Rows from block 10 of the encoder of a small masked image model, named by matrix and row number. Rows with one number belong to one neuron. Each number is 128 + 24 x the weight over its row's rms, rounded and kept within 0 to 255. All counts start at 0. After the name is the row's rms in percent of the matrix's.
After each neuron's rows are labels from the 100 images, of 14848, where the neuron reaches its highest value: "strongest on" is what is common among them. Only what is clearly more common there than usual is listed. The data: cartoon faces. In brackets: how many of the 100, against the usual share in percent.
# fc1: MLP up (encoder.blocks.10.mlp.fc1.weight, 1280x320), inputs 256-319
# fc2: MLP down (encoder.blocks.10.mlp.fc2.weight, 320x1280, transposed), outputs 256-319

fc1.212 031 [103  96 133 137 129 130 110  95 168 117 126 130 107 193 154 132 149 115 127 109 115 151 114 128  97 116  99 102  93 133 138 162 133 141 148  85 123 148  78 108 142  85 178 126 107 147 146 170 158 140 119 130 140 142  85 128 110  69 123 143 141 120 144 108]
fc2.212 034 [ 89 127 117  93 108 123 137 176 114 145 163 142 126 106  95 187 113  92 161 183 129 128 190 110 138 125 181 106 107 122 116  89 141 140  91 162  95 162 176 143 127 144 101 116 126 153 119 124 113 122 172 103 163 132 113 106 175 113 110 125 145 114 154 125]
strongest on: earrings (54 vs 20.1)

fc1.637 033 [ 99 184 167 128 109 113 110 123 174 121 165 141 119 144 150 114 104 174 143 109 119 109 161 148 176 143 118 139 132 196 156 148 124 108 184 157  93 101 157 151 165 138 114 109 126 138 144 128 147 175 132 112 122 181  70 112 140 109 152 138 123 167 132 122]
fc2.637 035 [104 105 158 153 141 176 122 121 129 171  98 112 145  77 136 127 140  96 111 133  90 120 122 114 150 131 124 158 134 109  98 130 135 129 159 138 103 132 141 142 112 114  69 152 121 114 123 102 146  81 141 103 147 135 154 130 142 117 134 130 116 128 161  99]
strongest on: spiky hair (41 vs 14.1)

fc1.154 209 [125 139 149 147 116 148 127  92 137  99  96 105 149 120 109 117 128  92  95 122 149 149 128  78 112 111 182 144 142 131 115 109  90  75 132 135 124 135  92 172 151  91 110 174 199 143 123 114 118 126 141 143 198 162 131  95 112 125 108 139  78 128 130 128]
fc2.154 240 [105 122 132  94 152 100 115 104 129 123 155 142 135 168 160 118 119 174  87 147 118 100 126 103 112 103 125 149 169 123 134 138 108 183 177 113 147 124 167 107 101 181 131 113 107 104 126 160 150 100  85 112  42  86  94 111 152 114 129 134 153 141 114 102]
strongest on: looking left (78 vs 33.4)

fc1.229 063 [116 106  99  96 163 130 109 154 118 160 125 115 160 109 103 126 108 110 146 153  99  96 139  97 123 150 115 128 120 159 115 109 128 110 152 128 171 132 199 152 106 137 135 148 147 158 126 178 107 154 167 134 161 103 123  97 154 140 143 121 156 133 155 102]
fc2.229 080 [ 99 124 135 125 131 142 148 127 149 106 124 135 122 111 122  75 145 123 125 132 122 135  96 134 116  99 144 255 128 135 134 122 128 129 137 135 132 120 130 133 144 109 120 126  84 118 135 122 136 125 119 130 102 123 141 150 139 142 129 141 125 115 109 122]
strongest on: curly hair (36 vs 14.2)

fc1.279 134 [126 118 116 129 131 145 103  95 181 124 124 108 139 113 135 105 183 152 133 135 158 104 147 169  94 125  60 151 116 131 152 136 138 128 112 115 106 122  94 157 128 133 132 144 144 168 200 125 127 128 125 135 139 110 174  91 130 148 123 114  93 145 128 122]
fc2.279 121 [118 140 119 137 111 133 126 151 115 110  96 129 117 135 134 101  97 127 119 121 113 112 137 112 134 142 138 255 141 135 130 130 123 141 115 135 132 115 115 125 127 119 146 117  81 133 133 135 130 157 192 136 119 151 133 156 144 120  92 110 127 139 116  96]
strongest on: glasses (69 vs 16.5); looking left (62 vs 33.4)

fc1.434 039 [147 119 113 118 125 126  92  97 148  99 141 111 166 136 123 120 143 114 159 104 141 113 103  90 109 121 140 106 144  92 131 151  95 119 126 114 155 123 153 130 112 146 147 138 134 125 145 115  78 172 104 133 134 146 154 102 153 135 150 106 117 144 115 154]
fc2.434 042 [129 110 125 141  72 128 145 104 113 155 131 142 130 139 120  77 146 118 113 146 147 140 135 162 134 107 132 242 125 132 126  79 145 135 152 153 148 139 119 136 141  84 124 122  97 145 141 119 123  92 136 141  95 121  93 156 103 168  83 121 155 113 134 126]
strongest on: cap (47 vs 10); laughing (36 vs 12.5)

fc1.105 112 [118 119 107 178  95 136 109  97 117 135 122  86 153 123 134 106 146 151 109 128 131 129 158 150  90 100 118 139 120 130 129 139 121 116 172  99 103 123 103 176 102 140 144 163 163 120 131 122  95 126 140 140 152 143 167 102 121 128 113 119 127 141 158 138]
fc2.105 107 [133 139 148 118  86 128 122 123 131 104 127 128 117 143 149 104 124 150 127 131 130 136 119 110 144 130 141 255 126 123 127 118 125 140 105 142 141 126 122 125 124 140 122 129 115 132 127 139 132 137 151 149 124 144 132 136 145 109 131 120 142 137 113 108]
strongest on: curly hair (39 vs 14.2)

fc1.319 039 [105 136 135 158  98 128 136 127 124 142  88 182  99 151 123 131  98 172 121 106 107 110  95 109 135 130 118 128 103 183 154 122 120 126 126 153 147 115 125 129 155 162 167 124 129 129 106 112 106 115 101 137 109 155 146 144 135 139 114 128 165 105 112 127]
fc2.319 053 [112 140 146 130 112 123 122 117 133 130 151 101 123 119 111 152 148 118 127 128 115  89 130 109 141 155 121   0 178 117  78 119 109 153 145 129 133  86 118 117 140 123  93 156 111 125 125 136 135 143 153 113 115 110 133  91 118 135 172 127 135 130 117 128]
strongest on: looking left (69 vs 33.4); glasses (43 vs 16.5)

fc1.284 078 [115 108 110 143 158 116  78 157 106 169 156 112 126 148 116 143 144 117 113 120 118 128 161 137  68 160 130 128  86 122 123 154 132 123 170 107 137  96 180 103 118 126 170 121 137 133 134 162 117 158 125 116 106 101 150  94 137 141 146 115 122 119 152 123]
fc2.284 092 [104 125 129 109 129 141 149 128 129 119 141 152 130 113 123  90 136 144 135 120 117 144 112 144 137 111 131 255 115 146 133 124 130 123 144 147 122 147 136 126 136 117 126 127  86 115 129 133 135 115 123 151 133 127 129 129 123 135 149 142 135 125 110 128]
strongest on: laughing (44 vs 12.5)

fc1.454 146 [114 152 101 122 195 112 151 131 140 151 128 106 174  98 130 118 125  67 149 145 163 101 200 146  81 138 101 133  88 114 132 136 113  89 131 111 115 149 117 129  84 113  81 108 138 120 124  88 104 129 139 127 148 147 129 119  96 125 133 139 122 123 147 119]
fc2.454 126 [147 137 134 152 152 108 146 114 123  58 128 180 126 152 102 106 133 160  90 127 136 138 165 157 140 126 131 255 116 122 130 118 115 152 119 173 133 155 134 136 126 105 126 160 159 115 128 153 140 124 149 102 146 136 148 139 114 121 117 125 139 121 137 136]
strongest on: cap (34 vs 10)

fc1.248 113 [127 193 146 134 128 135 135 154 138 142 149 112 132 140 127 101 132  85 146 124 119 146 134 102  91  94 119 189 138 152 120 150 127 122 104 130 115 129 146 139 144 183 113  98 121 165  98  83 119 156 132 117 146 131 136 124 118 132 131 124 152 106  89 132]
fc2.248 102 [126 116 145 119 111 137 124 156 117 119 130 128 140 140 139  86 132 120 112 124 124 147 147 129 138 129 134 255 135 136 127 132 126 133 135 150 108 149 110 107 117 131 109 129 136 132 126 127 122 132 152 120 143 145 131 137 106 118 131 115 134 138 130 107]
strongest on: spiky hair (100 vs 14.1); hat: no hat (96 vs 60.5); yellow hair (36 vs 6); hair colour: orange (27 vs 6.8)

fc1.585 085 [101 138 109 122 137 114 146 124 147 149 122 119 167 126  89  88 127 102 126  97 165 141 119 133 134  92  95 192 124 113 140 125  97  97 112 103 118 106 145 151 104 124 142 131 117 164 141  80 159 115 108 115 130 131 174 153 161 105 144 111 157 142 124 132]
fc2.585 105 [128 121 134 126 126 137 110 139 124 130 121 123 132 130 138  81 114 124 139 132 127 119 119 122 124 120 122 255 131 123 124 132 126 125 108 150 121 126 119 121 122 118 133 135 134 133 132 140 124 121 136 133 127 134 119 135 124 119 139 127 123 129 140 123]
strongest on: looking left (65 vs 33.4); top hat (36 vs 9.7); pink face (33 vs 14.3)

fc1.265 082 [134 137 112 137 144 142  85 123 156  93 125 138 150  89 131 141 117 147 154 111 131 129 145 122 122 108 146 139 103 157 123 135  82 103  97  94  76 124 114 116 170 154 133 127 120 121 105 152 133 184 117 147 147 142 112 113 126 158 172 130 157 109 150 150]
fc2.265 086 [135 123 139 145 109  99 138 112 152 129 129 102 120 123 144 115 159 127 142 135 129 109 112 143 146 127 131 255 127 153 150 131 153 124 137 147 150 142 118 102 137 127 129 117 148 116 129 127 145 104 132 133 101 136 124 140 107 115 119 117 130 122 136 117]
strongest on: looking left (78 vs 33.4); sleepy (46 vs 12.1)

fc1.633 037 [109 158 120 134 155  99 126 143 134 120 134 102 136 106 108 159 110 151 161 121 127 159 170 144 115 109 176 104  95  92 130 136 100 116 116 114 161 127 154 153 107 123 106 143 113 139 113 129  84 122 109 101 149 146 139  87 174  93 130 128 130 161 150 186]
fc2.633 047 [136 118 116  97 128 124 152 119 126 139  84 141 124 132 120  56 128  81 131 148 121 121  94 122 133  98 104 255 135 109 123 124 116 134 102 137 105 147 122 121 145 108 100 137 126 136 129 134 124  71 127 126  97 107 133 141  87 138 128 171 147 123 132 130]
strongest on: laughing (43 vs 12.5)

fc1.186 134 [151 143 128 141 171 109 136 118 145 120 131 102 162 125  98 109 183 108 110 136 165 134 141 100 115  98 121 148 138  91  85 172 157 112 138 108 143 150 119 128 102 144 108 104 142 177 119  88 102 115 166 126 153 153 151 137 114 126  88 133  78 128 149 136]
fc2.186 113 [104 126 119 126 155 101 141 138 105 114 108 152 112 133  87 104 107 111 107 134 104 106 137 145 133 132 145 255 114 125  96 135 146 108 144 157 163 152 152 119 126 121 129 131 140 126 129 121 117 135 111 121 123 111 123 129 130 129  86 143 129 127 150  94]
strongest on: cap (71 vs 10); looking left (61 vs 33.4)

fc1.65 039 [ 71 154 122 109 136 161  98 153 129 151 140  77 156 161 132 152 105 101 123 103  85 145 135  90  94 138 133 130 171 124 151 118 133 113 152  84 102 167 134 108 153 137 130 136 137 127 128 127  82 153 120 110 167 113 125  81 134 141 149 144 135  96 165 156]
fc2.65 058 [126 124 133 147 111  77 139 121 123 114  94 142 106 117 132 119 116 145 144 157 115 152 115 124 155 155 118 255  99 116 108 123 131 136 144 169 158 122 151 119 142  99 111 106 116 138 130 137 152 136 155 137 112 149 125 140 147 121  98 118 130 131 135 123]
strongest on: curly hair (36 vs 14.2)

fc1.720 035 [115 122 118 114 123 117 160 128 151 129 102 123  90 178  80 114 107 145 131 116 119 117 103  96 144 127 155 113 125 149 142 122 103 125 105 115 117 149 130  72 145 150 156  79 115 156 119 122 112 111 143 109  99 175  91 108 126 129 134 116 142 125 123 114]
fc2.720 041 [137 124 158 172  96 145 104 170  80 117 131 148 135 134 149 164 108 119 111 143  95 121 168 120 170  59 110  49 146 139  83 128 137 140 169 113 129 112 128 134 130 137 125 184 124 121 129 151 107 140 118 111 152 141 121 107 139 131  71 114  89 124 155 157]
strongest on: cap (40 vs 10)

fc1.651 117 [107 118 114 107 150 143 149 115  67 115 152 140 125 127 129 104 120 136 106 142 111 119 135 135  77 120 140 150  67 130  32 108 105 165 175 105 113 117 150 170 131 156 175 164 166 108 133 169 137 119 132 149 112  93 115 115 150 155 138 143 137 139 154 124]
fc2.651 114 [135 128 129 143 133 138 137 130 138  89 112 140 120 130 122  98 119 133 130 137 125 140 120 121 152 106 102 255 119 123 144 135 127 135 121 152 136 142 125 130 130 108 138  90 112 132 121 129 122 120 140 143 141 134 137 132 115 123 174  83 134 126 110 144]
strongest on: pointed hat (97 vs 10.1)

fc1.175 034 [113  97 109 142 130 156 105  62 169  93 150 108 126 129 142 108  91 152 122  84 122 118 151 152 135 128 141 111 111  94 144 153 123 200 154 117 158 158 119 131 144 105 131  95 128 135 134 116 157 132 111 136 126 110 131 137 107 111  96 105 105 173  89 136]
fc2.175 041 [113 120 165 124 138  90 134  98 100 166 117 126 136 129 130  88 131 131 148 155  88  96 114 110 132 158 140 232 144 158 106  87 152  92 144 201 102 125 130 119  84 137  99 130 113 131 137 142 135 152 119 102 130 142 100 143 100  92 103 147 131 127 154 114]
strongest on: smiling (37 vs 12.1); winking (35 vs 12.4)

fc1.80 045 [150  85 180 127 105 123 150 161 144 147 159 178  74 144 136 123 135 135 121 131 161 166 118 131 176 113 116 147 133 101 131  93 127 116 142 127 116 124 127 100 165 135 152 150  95 131  95 121 129 105 146 144 120 160  87 151  83 112 148 134 125 103 159 113]
fc2.80 069 [131 124 130 131 132 147 121 122 113 124 121 141 140 121 138 186 151 120 139 124 121  97 133 126 136 137 139   0 117 136 111 116 110 113 128 124 106 141 110 126 156 154 115 134 132 140 133 110 119 130  95 121 132 146 134 125 136 143 144 131 107 129 121 127]
strongest on: glasses (49 vs 16.5); sleepy (36 vs 12.1)

fc1.534 161 [137 142 113 111 129 117 129 104 119  99  84 127 144 114 129 123 112 167 143 109 174 123 123 130 119  83 138 141 107 137 108 154 102 115 146 107 149 132 104 126 173 158 190 142 180 145 129 158  99 111 123 154 109 148 130 123 172 153 139 144 141 107 122 133]
fc2.534 135 [115 130 143 155 103 148 142 102 143 143 147 126 106 113 130 102 129 137 163 149 123 134  79 127 137  96  93 255 122 135 117 113 118 173 124 150 160 153 135 133 157 133 112 153 137 108 121 110 129 149 120 124 123 116 125 144 159 107 150 111 143 128 103  86]
strongest on: looking right (83 vs 33.3)

fc1.282 100 [111 149 139 139 150  71 128 157 126 149 102 111 150 111 119 122 123 122 141 115 148 117 175 109  75 105 127 139 129 109  75 107 111 148 144  87 167 100 192 154 111 150 107 140 118 110 137 189 114 124 119 160  93 122 122 151 170 163 123 130 149 138 113  89]
fc2.282 097 [127 115 146 148 141 151 137 127 158 126  96 119 111 133 139  99 109 170 115 128 126 121 118 149 133 118 137 255 124 136 163 147 138 129 136 126 114 136 118 135 115  95 140 104 106 111 128 144 125 147 151 140 107 125  94 109 122 120 139 133 112 121 144 115]
strongest on: pointed hat (60 vs 10.1); looking left (60 vs 33.4)

fc1.174 043 [120  91  78 119 156 143 116 110 131  92 125 107 162 161 128 102 102 104 121  99 107 154 161  90 100  90  91 105 169 111 127 174  91 122 109  91 132 127 147 120 114  99 138 144 113 140 103 120 114 126 145 131 175  98  92 105 121  94 139 140 120 104 112 151]
fc2.174 057 [145 127 156 111 102 120 135 140 148 133 137 178 108 110  99  91 144 139 151 166 133 122 133 159 143 128 147 255 111 148 114 137 144  94 116 152 140 165 124 104 127 136 137 121  97 159 135 126 134 148 152 129  83 141 149 149 128 134 116 127 139 124 125 102]
strongest on: sunglasses (35 vs 12.3)

fc1.765 033 [179 158 111 102 120 174 114 113 132 110 112  98 175 132 123 130 123 119  90 136 141 109  99  71 105  74  88 111 155  97 134 152 127 124 125 127 137 146 108 156 137 147 145 159 122 128 169 159 125 174 100 149 138 109 146 159 116 143  98 139 178 161 113 113]
fc2.765 039 [144 117 154 148 142 111 165 114 157 137 133 134 118 136  60 106 159 126 132 140 126 140 134 134 160 140 164 251 123 134 143 110 124 129 102 146 122 119 132 137  74  90 130 110  94 140 134 112 138 161 159 149  95 123 126  98 115 147 108 164 110 135 152 155]
strongest on: sad (33 vs 12.9)

fc1.30 037 [139 110 119 115 153 115 135 129  91 125 143 148 101 147 120 161 143 136 121 145 165 145  79 105 121 162 140 123 121  93 164 110 162 112 139 157 147 157 121 151 170 180 165 117 133 142 148 126 107  88 154 130 154 166 179 183  98 127 119 162 142 135 137 160]
fc2.30 050 [107 113 149 132 135 104  92 111 136 118 108 124 120 117 135 201 161 168 169 131  89 123 159 150 133 116 100  15 183 113  81 148  86 154 139 147  81 102  75 137 123 156 129  93 116 121 119 138 126 158 114 116 100 103 131  99 107 146 177 100 121 126 111 133]
strongest on: spiky hair (46 vs 14.1)

fc1.222 112 [109 150 112 147 174  62 144 131 123  97 166 153 118 164 103 112 144 136 137 141 168 125 186 130 136 105  93 153 139 144  52 185 158 108 150 101 121 144  97 118 121 138 139 105 165 137 133  89  91 158 157 114 147 124 127 139 101 165 148 109 120 133 133 149]
fc2.222 103 [117 131 114 142 125 145 128 129 118 106 123 139 123 127 152  99 130 114 107 124 125 138 118 133 143 152 110 255 123 131 125 133 146 160 148 156 107 131 113 120 135 120 147 104 139 140 127 132 131 117 136 132 111 124 129 112 125 121 116 124 127 129 115 132]
strongest on: cap (58 vs 10)

fc1.20 175 [ 89 124 121 192 118 138 116 137 139 109  99 139 105 105 161 121  45 118 106 123 114  96 120 130 105 138 139 136 138 107 166 160  94 152 129 118 134 108 203 121 157 149 147 136  98 121 126 180 117 168 129 161 116 134 106 137 138 148 127 146 160 123  72 117]
fc2.20 161 [170 138 132 111 100 100 130 131 108 140 176 110 137 114 127 102 143 142 142 135 126 160 128 128 154 122 108 255 130 134 122 127 140 102  97 139 130 137  69 116 131  90 107 106 187 126 124 118 130 137 123  98 143 150 123 119 123 135 141 124  88 128 138 143]
strongest on: pointed ears (49 vs 20.6); curly hair (40 vs 14.2)

fc1.645 143 [108 120 123 166 147 137 130 176 147 129 136 115 112 144 119 109 143 142 144 156 151 114  95 140 141 101 117 135 129 133 187 143 135 123 143 121 163 147 124 102 138 139 148  83 107 161 144 122 141 168 118 124  78 105 111 136 131 137 130 129 123 141 109  81]
fc2.645 121 [146 142 117 105 124 129 129 138 152 148 145 124 168 131 102 107 146  87 133 137 163 143 141 104 169 145 111 255 126 123 130 116 158 135 118 136 128 132  98 126  98 113 119  99 109  96 128 103 121 122 119 114 154 102 135 122 115 118 111 155 131 125 129 134]
strongest on: cap (94 vs 10)

fc1.512 047 [172 121  77 130 151 101 118 138 104 137 108 110 105 111 117 175 125 122 144 171 153 151 186 106 112 129 105 135 157  97 163 101 101 157 139  66 128 136 194 137 117 131 130 106 153 148  97 141 108 173 135 147 159 106 132 133 121 140 128 123 129 113 118 150]
fc2.512 064 [132 111 148 135  84 143 144 154 128 112 129 128 112 116 140  82 138 121 122 123 131 141  99 138 134 137 139 255 108 124 136 129 161 122 136 123 155 153 120 138 147 116 127 103 109 112 129 130 141 103 120 118 124 111 131 134 117 131 123 143 120 112 136 130]
strongest on: earrings (43 vs 20.1)

fc1.42 082 [106 130  80 108 131 135 133 112 107 143 161 110 103 137 137 114  48  99 110 137 126 137 160 141  89  92 139 139 111 120 110 133 137 130 143 114 135 100 195 132 113 137 132 174 148 122 135 159  99  92 122 144 157 127 126 122 119 129 129 102 170 141 165 136]
fc2.42 096 [130 118 145 133 121 140 138 143 126 127 119 141 110 132 123  96 133 146 128 122 111 118  97 128 139 141 124 255 125 146 159 136 120 127 130 130 149 132 137 108 136 108 123 122  90 115 123 126 144 135 113 148 112 119 134 136 129 127 162 127 125 127 114 119]
strongest on: looking right (60 vs 33.3)

fc1.76 193 [103 115 140 123 114 127 123 150  74 169 138 119 106 126 140 111 114 159 122 156 103  89 103 140  82 113 138 140 111 121 110  98 109 127 156 133 140 106 155 148 132 107 114 178 174 104 136 167 110  90  94 181 132 142 137  97 153 135 147 126 126 129 152  96]
fc2.76 194 [124 123  95 137 129 141 131 141 135 103 132 140 132 114 135 126 135  65 127 121 133 182 150 118 133 146 117 232 136 125 111 173 139 114 121 165 131 147 112 113 120 114 157  97 112 160 130  87 114 194 103  70 138 118 149 176  96 114 118 119 130 126 130 126]
strongest on: pointed hat (34 vs 10.1)

fc1.445 185 [115 127 172  79 145 165 135 131 152 129 154 135 124 118 113 129 111  66 189 186 120 148 127 152 129 174 136 144 156 130 109 121 148 108 137 131 122 152 149 137 108 136  97 155 146 121 132 135 119 135 108 110 139 114 156 140 160 148 119 144 142 133 140 152]
fc2.445 172 [113 129 102 158  83 107  86 116 119 141  89  93  91 140 126  94 123 130 110 116 127 102 128 128 140 130 182 240 149 129 141 159 131 148 139 153  90 121 147 111 140 158 142 146  86 151 124 123 145 143 169 149 102 158  89 106 116 121 160 128 142 128 167 122]
strongest on: looking right (99 vs 33.3)

fc1.187 192 [120 121 107 125 103 116 156 127 143 168 119 140 118 155  86 128 113 112 158 161 118  96 118 104 124 119 112 144  70 141  82 129 145 131 167 125 127 140 127 144 124  99  92 120 119 122 123  81 106 113 154 197 124 129 165 119 124 144 222 148 115 127 128 113]
fc2.187 211 [ 97 113 163 168 121 136  71 132 116 130 147 115  70 101 169 128 126 132  94 163 130 153 138 113 142 111 109 157 149 130 144 161 123 123 101 132  84 151 135 120 146 152 127 174 164 134 133 144 129 171 101  68 140  97 112 132 157 127 105 101 147 126  91 129]
strongest on: pointed hat (53 vs 10.1)

fc1.305 096 [144 141 134 147 121  95 152 101 156 167 118 121 183  98  87  89 148 166 121  80 188 100 152 116 128 127 138 215 116 105 100  90 121 125 154  94  98 135 120 168 125 107 108 153  82 125  94  76 123 100 111 132 140 109 119 146 166 150 119 138 114 114 162 129]
fc2.305 105 [130 121 131 130 136 122 115 110 123 126 118 117 146 119 120  87 121 109 127 119 127 118 142 129 128 112 134 255 128 115 120 127 123 132 124 132 133 140 128 141 121 132 127 140 138 138 132 127 111 121 137 136 142 128 145 134 118 122 130 138 128 130 124 119]
strongest on: looking left (98 vs 33.4); moustache (50 vs 19.7); surprised (33 vs 12.5)

fc1.41 088 [129 155 142 153 136  99 126 143 127 160 104 119 149 104 148 133 126 166 114 119 108 106 117 125  80 156 104 139  97 125 129 139 129  92 116 127 148  93 184 108 124 116  92  89 128 192 131 166 137 109 109 118 140 126 120 137 147 119 135 144 151 132 158 109]
fc2.41 077 [ 94 130 110 149 155 125 126 131 147  90  99 129 126 130  99  98 111 155 138 141 114 138 129 106 151 131 172 255 188 135 131 105 150 109 130 118 145 154  99 114 151 130 181 147 108 105 131  93 136 159 136 113 148  95 120 119 139 115 143  91 125 119 114 110]
strongest on: looking left (70 vs 33.4); sunglasses (32 vs 12.3)

fc1.414 033 [126 138 133  99 143 132 149 153 143  96 131 150 125 157  80 127 124 149 121 108 113 135 154 148 109 174 123 131 123 141  91 134 149 156 148 135 144 131 122 126  72 129 104 126  97  95 160 138 121 125 132 155 109 138  83 144  89 145 107 120 103 115 102 139]
fc2.414 042 [106 124 124 142 156 168 145 136 124 142 136 157 125 141 159  56 111 119 112  71 114 146 119  93 118 105 127 230 137 141 153 133 107 116 127 107 137 139 110 126 141 123 168  95 115 126 127 110 131 128 139 121 135 101 124 163 116 137 170 150 139 130 159 130]
strongest on: cap (29 vs 10)

fc1.385 033 [ 71  95  87 144 184 131 162 131 102 121 162 116 177 147 146  92  98 146 144 103 128 151 118 114 135 131 155 100 157 185 109 121 145 102 162 164 118 148 139 119 162 157 120 167 133 125 115  98  76 116 156 134 122 163 156 152 117 137 104 148 170 152 126 113]
fc2.385 035 [127 138 160 170  93 145  73 134 155 162 116 134 131 116 106 146 180 133 123 134 113  84 106 144 139 166 117  46 118 114 129 121 119 137 104 148 185 111 131 121 142 127 154 138 166 140 119 147 112 120  83 132 117  82 136 137 110 132 148 143  97 141 139 113]
strongest on: sunglasses (30 vs 12.3)

fc1.550 034 [131 100 139 146 127 146 133 125 147 147 111 155  79 146  84  80 120  99 124 129 107 133 147 111 134 155  95 119 152  89 144 132 170 131 135 142 146 165  89 133 147 153 121 128 113 111 143 157 110  69 138 154 135 156 140 179 150 132 110 137 138 150 106 110]
fc2.550 044 [137 145 141 136 145 149  97 150 129 122 124 146 150 114 123 215 165 174 108 119 116 123 112 142 136 117 162   0 126 138 143  97 100 131 105 117 152  80 149 129 139 147 163 142 139 129 140 157 140 156 127 102 145 118 137 116 111 143 152 117 151 138 128 111]
strongest on: looking right (85 vs 33.3); grey face (36 vs 13.9)

fc1.671 035 [ 79 141 124 129 122 109 143 111 122 142 170 122 164 114 140 112 151 120 138 104 170 116  91 115  99 107 127 112 127 145 120 132 117 138 129 128 159  92 153 107 118 167  84 151 129 140 126 113 127 155  82 127 142 111 115 114 103 124 146 126 140 101 150 136]
fc2.671 036 [103  93 137 133 129 152 142 112 161 123 131 114  93 168 197 174 156 131  89 129 128 151 159 114 122 118 126  54 124 160 112 134 105 169 131 121 118 110 123 150 169 143 162 105  94 141 115 161 100 138 130 150 134 118 131 116 122 123  91 112 106 147 160 124]
strongest on: glasses (53 vs 16.5)

fc1.321 036 [168 145 109 105 135 144 138 105 145 131 126  89  88 132 135 190 120 164 151 128  85 109 129 123 113 119 147 131 158 110 133  79 168 149 183  98 121 155 113 122 109 127 114 130 135 147 131 127 153 169 124 112 114 131 143 157 110 116 140 106 130 102 153 157]
fc2.321 045 [132 100 143 108 123 155 124 134 150 123 106 124 134 121 104 147 123 145 122 158 128 123  80 127 132  72  78 255 137 106 146 142  98 108 138 123 117  94 124 157 109 129 165 106 137 141 140 133 101 146  85 182 130 101  84 127 106 134 132 165 130 101 120  93]
strongest on: spiky hair (51 vs 14.1)

fc1.646 179 [104 123 108 170  88 138 103 147 117 128 102 119 106  81 154 115 122 183 134 124 128  92 108 145 114 156 135 138  68 130 130 128 131 141 157  83 116  83 198 143 136 130 107 126 130 116 128 157 164 142 132 172 118 154 113 139 128 129 174 170 130 132 170 134]
fc2.646 149 [162 125  86 147 153 125 164 131 113 123 159 105  94 163 143  93 169 143 109 131 120 150 139 116 180 115 136 255 145 144 130 166 144 120 104 164 151 129 114 151  82 114 164 141 155 109 133 131 131 152 144  95 110 123 141 138 129 121 114  76 100 125 145 121]
strongest on: looking left (75 vs 33.4); sunglasses (55 vs 12.3)

fc1.52 034 [199 108 136 136 166 145 110 122 102 144 156 132 151 164 169 102 141  98 158 127 137 163 130 114 140  77  62 143 129 142 147 143 136 135 142  86 132 160 129 146  97 147 110 105 160 161 127 146 139 149 135 113 117 128 161 153 128 167 143 145 115 104 106 100]
fc2.52 040 [111 142 145 129 127 148 156 126 126 112 142 143 117 135 117 104 167 148 143 151  85  87 126 179 118 148 145 200 132 147 123  94 128  98 140 203  94 118 131 146 141 120 166 127  62 124 124 189 102 142 125 160 126  91 135 112 143 118 118 109 140 148 158 104]
strongest on: smiling (29 vs 12.1)

fc1.525 083 [149 138 109 164 168 128 102 120 138 121 112 125 150 124 130  98 114 115 146 139 120 108 179 137 129 115 128 145 127 108 143 131 120  60 116  94 141 116 138 136 126 126 121 153 149 117 106 178 127 116 124 169 132 126 104  91 126 118 122 127 101 152 186 108]
fc2.525 091 [126 123 124 132 136 135 126 127 146 136 125 135 129 123 146  84 127 132 127 139 140 141 133 145 139 143 132 255 110 120 132 133 109 118 139 129 139 129 127 134 147 122 121 124 125 118 132 114 132 142 135 129 135  86 121 150 140 130 126 121 126 133 128 119]
strongest on: curly hair (33 vs 14.2); sleepy (31 vs 12.1)

fc1.669 282 [121 127 137 104 104 148 138 148 119 143 151 130 108 142 139 121 120 154 146 170 118 119  59 117 122 154 146 138 110 159 105 105 116 153 117 103 111 107 120 141 135 135  90 166 124 100 126 141 134 112  99 184 100 112 132 121 147 157 141 142 156 129 107 132]
fc2.669 335 [119 123  95 126 152 139 127 135 128  98  88 159 153 107 103 124 106 105  82  91 136 140 212 139 127 112 111 179 130 110 119 145 137 106 169 142 113 124  94  92 164  96 131  94 148 189 128 110 139 146 165  81 158 154 159 140  67 101 123 124  87 125 152 116]
strongest on: pointed hat (97 vs 10.1); curly hair (32 vs 14.2)

fc1.39 032 [144 110 152 136 106 111 163 111 130 151 131 154 124 127  93  79 133 115  91 150 168 117 140 107 117 143 132  94 167 157 143 139 119  97 118 166 119 121 119 131 129 145 112 140  87 125 137 143 125 162  93 117 122 121 101 138  93 101 131 140 195 136 137 128]
fc2.39 036 [148 117  94 167 144  97 127 134 109 125 134  96 153 112 145 204 129 106 108 100 127 142 119 124 153  96 114  53 106 157 147 132 119 142 140 124 119 113 138 134 116 141 158 108 174 143 122 119 110 107 168 146 113 136 157 135 147 149  56 152  79 135 127 167]
strongest on: curly hair (35 vs 14.2)

fc1.748 045 [132 101 163 147 111  74 147 106 128 102 165 159  75 155 119 109 169 149 128 126 177 167 113 178 126 117 111 111 143 111 159 125 143 106 131 141 145 131  99 115 152 148 165 152 135 121 164  72 115 123 105 131 110 126 140 141  79 138 125 135 130 128 126 125]
fc2.748 068 [132 137 114 100 112 143  86 124 168 131 104 107 162  99 161 187 113 136 132 134 102 110 128 101 127 126 154   0 138 139 111 119 123 134 140 126  91 123 149 130 110 137  95 142 132 120 125 145 128 132 119 114 144 129 125 123 121 141 107 152 129 144 129 137]
strongest on: pointed ears (57 vs 20.6)